Rows from block 9 of a small audio embedding model, named by matrix and row number. Rows with one number belong to one neuron. Each number is 128 + 24 x the weight over its row's rms, rounded and kept within 0 to 255. All counts start at 0. Numbers have three digits each.
After each neuron's rows are labels from the 100 clips, of 14976, where the neuron reaches its highest value: "top examples" is what is common among them. Only what is clearly more common there than usual is listed. The data: single English nouns, adjectives and verbs, spoken by a formant synthesiser in many voices. In brackets: how many of the 100, against the usual share in percent.
# fc1: second MLP up (model.blocks.9.mlp.fc1.weight, 320x160), inputs 0-159
# fc2: second MLP down (model.blocks.9.mlp.fc2.weight, 160x320, transposed), outputs 0-159

fc1.76:126133136154115139114149152074134136135122119131114125136080131144088124152087116133141123137120125116113149128135130105091112139156124123112140146162115160145144126124133176094164127144096104135131123111136131139089100080096120182174109127116157149140121108132109099125131118153124158133128131142129103166134069088131172108139163052151095112099117150137108085105157128116110129146150154171144138066140120112059151138119147143114174111132162140153100113159125159130148131150150161
fc2.76:139135124096118122138121000180157130137073119106050123126147125122108155135110134144117120133122122122112124132121129135182157128137123110149141132127136133102126132147127203140112117133145098117049096119111170126119123133117140126128147122108126151124130127127147146116140064144146139117181207128128116151146114109127121138126147145172131123129116137149129062130132139132120096128101148133138128138143114127123121124119114133124150108157123132130134126140152122114113150122118133
top examples: intonation: rising (95 vs 23.6)

fc1.213:137157096111110122125118125121167153119120114113063103109112136109145130122091134152092119058159152087121108111164142140183140123104133103123162089116147104129082149125147101144082113128130181160124108125138145175147121090082164131096119138122152122149132118130106092107135099103098106103107138109122142150140112107088151127123127097115101141124110131123117162134140116110154137125114136127164192157120087116124150132106118098115179120109086143152133110136130136071124149103159141
fc2.213:142123098139132114131127092182176124151189103115158109121124138106137134134128154126128120137118133106156127082123143119166070136101138135147136125187088124177117108178129127132162138099101103146130144150142164069132146177127137118112149137122120140174159127097142091122164081122096089142115104138133156165132129122122133113128127114150132144107152127140164137135151122125124162115102141088093072096155180093147148122121136118117127158093129120150116089133111151116103103117128094
top examples: intonation: falling (88 vs 24.1)

fc1.125:122107113099115099106101172108158129146109124107060101128121149111132151130113129142099095130104130152057140114162114139131170115118126095112166137118120094089124177146133100108081115178122144136103078095123104121148103127153114137136112112110109086081110125154128131143120115134127122159112110112133107173106072125105149115179116093132128149122128172118124114133133109129160114132159148141134166175139166107144149112162145117101147119124118160163140161124131136172142124122094158
fc2.125:072120135135136103143112114170106106109160120106117164140141129120117132136146157155130091166086130146154154068155170099140126115115120148149112089158138151121133140110112127121112114139111107081088150162149111146139115095146134120108123133129142157158144137124168141129143150112115120161140140101106121182123148124132118117072146170171139140117159165144140135129166112154081116126140127060135116125098130125107170162150107116103125101146129179125134128115167071175133106151101125
top examples: intonation: falling (80 vs 24.1)

fc1.234:105133103110137132112122128097112128135145114134083158153138115186136121136087104104122158121117152107131131126134116084142146160109117137107124134138146146205130141096143097179132147166142126123097098089077117140129135115111103153116120126115113177148114087149096134129141161142154129086121087093165143168122112115103170096129077111138163091128142119128147116139113111089132133139143103156143138163110102119148161116153158127147183122136127106127147151144141106095069114099166134
fc2.234:154133126125142164123128092142088134117135139131080156116138152153152125106121136154128117118099134133142144080122153110163116116125109103178092105180099134159165134156136122142127141150159124106156135149126162100150130090126136127117124127120115056147143113134165152117165152125230136143113111114031157135109157156113097120110125138136145156169109161151110120108112131122132059123158117130115143125126118135127157126098129140157132148133113123117145125130126143098098138127129123
top examples: intonation: rise then fall (57 vs 23.7); /i/ (27 vs 8.6)

fc1.65:098100112111140129117087113123126119090106114127086113101131144132073169111126118115104104150108178167119117134152115122127137137110143151108118142145163127128133107093160120112130136097137131150069106120168146136138127148136127119144145153118169135110093106170123126149143094107090124100140117189075098167116168137134142115087131112119075091105128115128126147119112163173159135116110153137158215128132102138134100173096115136135157143115109129138136113115128153140146138102175126
fc2.65:198132137153132110113087148238182149126103126114119172155127119159132124168161130125164138134118136157164152086126128168179121140137095118109147166129124099135130121178115115102150118146151118070161145125135135131110124098129136120125137175138117125132082147133141141124128097090172133129089208146143150129107101113113121114111162121130158131157118132140134152111161125140116161129140122141155114128128118104128164113141136129144117139151134150131139142164120123123123115124144129
top examples: intonation: falling (81 vs 24.1); voice: child-like voice (61 vs 25.5); /w/ (26 vs 8.1)

fc1.308:105105104190128117151128146149169152110098137141108151130128130131096110172109109158119120137129120134132151142151124101140133098113153134145113141099132110147153128137140114127134097155137137113122125208128110165139140128128110173116138134102143064119132132099127171100092109115108103129152135091108125038170139096108158123139137134106123098152120144165132099136146137102158131129142157132137154131115174163154117150077113128118174113083128158124127163156104132101157155140157162
fc2.308:105126171134130115135143092194153132130120124133171123130102152136147107111135095150108122139114133139147120150142108135125133135126131138136113122067117136110113110129131111122145111135176135128174116173123084119128133139117123128131108125122124144183120115122170108150128136147104117142199146129138144106133162127121101139129128127087144122139113146110084144107109109129128145129111173125107144129086125133146199135144126127144131166255138123129152127095145128122159185119123141
top examples: intonation: rise then fall (74 vs 23.7)

fc1.10:131124124134101141143140173127085117143083131125081127155078143138133127156123087118119146131143116099088130118142115132129084159137120128132142192127088153132148129142177160143147135134103087151089157076138096131119093109117121144137110115129150142132123140161129089148142118144093168121164109117149129096110092042148141102145139095133123155124110168135127144083114139155143125122135146186120119083141139106137134108114118141125182126120134148110087149136122145098106090155127123
fc2.10:113121111124136121123141034188138119128059146113065135123127119142141113113124126123131126116096130129127096162133155120160122119132125125151129123102140127117119121126114156127121123138125135130088113169130237107129139132115132122123140120123125110124169115123112129133138068125093119111176156116119135153134148131138118122119113111136125133173132134127118017110136125134129064130140137133176070149131127113123099128135126128147133160136128122140146124127112137125126166134144130
top examples: intonation: rising (95 vs 23.6)

fc1.78:101123093116147167120150145141130174157170120140074150136110173088146080143110108133109136122122106159147143096149105121126158145128110148168145138146118093093108147132120177105158108147081141142126115126109123111127086114155130135140088083161110110125131139174129084137145098129121118130134145130090146118147141109124095090088163129143108142087115128103114118105175124137139106151131130118116146112131127183145163179147131097096142079092150162103153118167119137134125103118165119
fc2.78:138120103111113136141115134156159124124095138204126119141134125107112082139141126116125130101144142115128115144120059127150107141149104126155106149069163128137161137079127128137156112152109143091130124153133156101111143115113124145115152116169139074096152132115155153129142092150105105100108100141118176142154112127114135163151117140050121137148083118150153103179128123117128143132118145128088052126157119157143187122122125149132136147134111128117098167141107125134107108116122143
top examples: intonation: rising (49 vs 23.6)

fc1.168:147123137091106109139114150129142123114113106117109119129117151100159107147112128115089157110137121124137120138137140152144116152154154118122133136115087139100092134150131166116100112146137128119164132132095144133146123120049158115128104069105128146117153094184111144080116124081133091113126108131111167158110096134146106127133134123097117108126134094166109205110172129144193144142113113078167114148120106146137136096141105101111135163101075111129133139143091170129131123096105117
fc2.168:117131143141122143132141093106164126126094156124255153126136126126156114108142125124122113135154141116112161203132147137093122138128138135129136139133116122118124119174125165123127135144093095116145129168110136153112115142128130116141124127131120121163137133121095114151133099125134118146094109145092119124118117139124138135136127126234122121092115146116162222122132127133138125119139111130135143146163143111117143115134131137133146116188125142122145104091146115131129127129117144
top examples: intonation: falling (89 vs 24.1)

fc1.160:096132104122125135131155116090102156137128118101098090174121123091188098194111092165100160121145104107128120133139115132118116135139144122140115107196163077130103152137105113172099099110116139151142102163118122141117091106113148181134069098151128121126113120158114129161142099133142142150110135191135114082147129113118134124141123128143109121128119128106128085138124118115117147112099106108135122113121128089167142101146114098134132089091189103159120142143119158153133138147126146
fc2.160:115136108175124154154092132086118123133191134192118139126166107136114111098114161102092124144119107157179161080149083121135155067124128093140130118116104127148146126135145083126150118107096107110094117121131117162131108087117164146143135115128109059148082143119117132132101093117113144128121111144084143169115123130135092157120163126065104141139107157129132076121097104132130160127133135115115111134103129116135131135160147116134151111145124125115141115130122111123093181131144122
top examples: intonation: rising (52 vs 23.6); /n/ (47 vs 20.8); /eɪ/ (29 vs 8.9)

fc1.240:155100163109092135089132196139158112139114109083060134088120151156134104139079124126136135112143139129091126089137149141110149168155120142117136153178111145117135148120176135136104108133135105166108138121136105097147122139113121139130111113113116115102125157155111160102165110142131135103124149123138115138090150141179134151143147153123124098089164100123133111137124186157121115124139120116105133100107132157142112079088166161158152103074119161160114141138139128149084150149120144
fc2.240:103104157184139148135164102121077114152101143094133131120129117136113142127122108138137120106099127100190123090137136131156136120150139150153152123089138139138160137106151113146134158104083139182162121132112119155069091082110126131114132124129145138142151152138107122117138139118094119127106144161160130188114106148153112142100115131148151142122137111142103079144171133137167119124159122146139118111142108131155152107128136144155113133160148109126071148034144118091094130122138104
top examples: intonation: rising (80 vs 23.6)

fc1.22:098108119162144115158116143116176124162105128145058138134125165158131131126114109141161134126092135154080158090150129117126128127100117131108114138116098105147139136124100180157120137118105103141102144106177112120150122162141138175106137132122146148105128156120156107124150113127093122129126129103159183121158135095124129136130144169091192108091117151132144127157183128135138120123152159103118159142110131150164145170110098077163163152159128138123095119174090132116144092117117134
fc2.22:089136110108116116129104068227132110128091087156136153116120144124137121119139132155141123114127107135120125127150130143187140143122114161135105129083143146107111131125151094135124139121135098156130145148102213123101095118092141156145113144114100085126132103158136096104097109139138103132109075111110146085112154138154142122098116129087124137174129119123144123120148130149115131140132150130117116122111133148066195090118115120113103139081129133133137114104139081141143132129115111
top examples: intonation: rise then fall (92 vs 23.7)

fc1.139:135113109129128162088139092138165168116090121132106156092135138127149121145148111132091143141141135149090155095152159150160162103149098169083159151130148144099155097124075106126135074107105138101096128133137138153099118171147077133128143099106105098119097149162129165116149116144081132122097150118074173070180119095107125162121125115126131133112127146117163140116140137115113121123153114158127176140122152161120115127127126127126158148104155125113115122117100091145136169133112127
fc2.139:093141100164123129132118068181166137121080116122136129135113135098150114146120103145130122150109162155140099144117147119178120140132085146120114121130157097112144140138142101128105126141097126107068137145123113095137168167124112119138137133116122139160152115126128122139161107094121069113127106158113123129136132162144144115137119161143122124185104147087107151124146139117108126150117150121067089115153118136136221145149141139089143166181131101115122124127134133130115070097127112
top examples: intonation: rise then fall (61 vs 23.7); voice: child-like voice (51 vs 25.5)

fc1.110:141084142139142112100133140099089126163113100149127098136135162114140164105126118150114175123127105089114128074161133142116148151137151132153125140147116145148106125139124079115149069160116114096154111081142103131124171161135098190114106165169132138140125153117111131110125121133137095123117091093186137097121165116106145100132142156172140144140180151130134152109112111103116142140147166125129120126145146097153130100113136149117161096090133113113166140085152092106117112138128177
fc2.110:119122136123138110097185130159095115090167128054056145119135117126137099121128134146183117124105134127140119149113123120170124146128123125143120100137145130107180111066121082149123141131167128121083123101105118145125150156107140135123125103128125143133145106138039120127117145121098133112100139121092120149115103129123085128198112136148132133114107173130148107122109116131118166123147120109163161111122145138133093124116112126118149147074140138146126137093110126105112187116137118
top examples: intonation: rise then fall (79 vs 23.7); voice: child-like voice (51 vs 25.5); /i/ (34 vs 8.6); /ɝ/ (31 vs 12.7)

fc1.306:113108135166147078132103138164178160132103108106105136151114166123126154161128135127124115140097140141100153125154102117180141106120087122131137125062161088122144155123108152131164093139099086114128115158106135110126125148189141170153152143098142079137111130163112132136098114105114146109107136106076121048146190105134116146121127106112119100169136133112144165122131134129155116132136133145108152128106167150166106113104127157133132146122149150123148147156131122107131108112146112
fc2.306:137146135148140111152142097173132122123144124191255128136122116130139128147140129147116119113097125106128115188123100126190128131124136115130117119069155107141140114163124093126127124159176121142115139176143125169118125152137127123125141130127131146169152121129084122104127166113123138114169141098143120140128149110135126116112117137121109125145137132116080155102134117144108199106140133135115180119120121109144180131127131108129130123172114132119114114137119130099135123107126136
top examples: intonation: rise then fall (82 vs 23.7); /w/ (27 vs 8.1)

fc1.107:155103138156144135127151151099137119110125138121071165134080105146077161192156091149204130146107111098119187116165106126158099095091106118108153193109114134124135078107146155124120133114115154150108114110141111120155102176129123129114119114114151123156113149127151150119133102136137136125131110137176138112123107088127155173122157110116101121112132151140130133099158143158178142125133131144097134105145157162135105096118108084105152143119149122108108141139122129133126130153152110
fc2.107:096108149087139131128105056189155143112059134105118171101127127147122118108112103134130124121126133112131113158124160131224139121122123122152130109131139127115132129134103132155128133131132107140105106160149231082122123092142140144129102110107120124126146119130099124122140079130121106112163141105118135144110132132106155140122136128101132133189115133118129092101111113134134092129145114125186070153116118102137148112124123143135109128130116113130101147092119134143115074124130110
top examples: intonation: rising (76 vs 23.6)

fc1.47:145125123118145153137199104088111117135058130185117134128131112183116140164158156153136128162102161157131137122110127123132140137141126145141123127112110146141144091102142145145136150100121132127106138078149116121109090099115069143126102123112114120138138117146089136122133141130162112100093128112126098133138059141137126110136120084141156154120135131120142102073128117095116082144155121152115099107148149118051157147153128154097162153129094106111123102103103095137121110115140107
fc2.47:136146142096128150121132010150136134125155141134017128134148128123137123129122131138123137120136128116106138149137142122163129123117123130137131137199138147103147124172131143120128121148138113118087098117128125133138137084121132127128147119137130142102162141142172129107141069147160109125113177128150114129144143111119092133142123126189138124119151154132150100112114141124118084128157160132152159129114100135123178136102119130114152137210116152119110107144146141116122136131127137
top examples: intonation: rising (64 vs 23.6)

fc1.221:149110098112163079143058157143125147120147118118047106132108146091140103145123135157100114096135134147118152072112144107089137147157135091121124130133098088091123161151140139127122106129090170130142134138150181173162113136125110138160119114167177141139110177144122134107134116124130135129112125141107099143104123109142139105116132149165150097142119110120115103126108141149155102148134094125146129157099145157117116167147142121114166162112106124113182143125122138105139063127118137
fc2.221:174113144111121129172173158157153119088127127174166146108149146112151151135126146162111114104135133101127105081141128139120148150127128070155151118120105094128144144078139088128166100162151127101133150158136121135118146083126117125110120149134125194152192142109121090155131160093136128163109136131161097099128122145128104159154121132117171120144157106083159153127148125128099120121154135151141103132169149130107169150132132123156133184172120114112117103147104135114124149147148123
top examples: intonation: rise then fall (94 vs 23.7)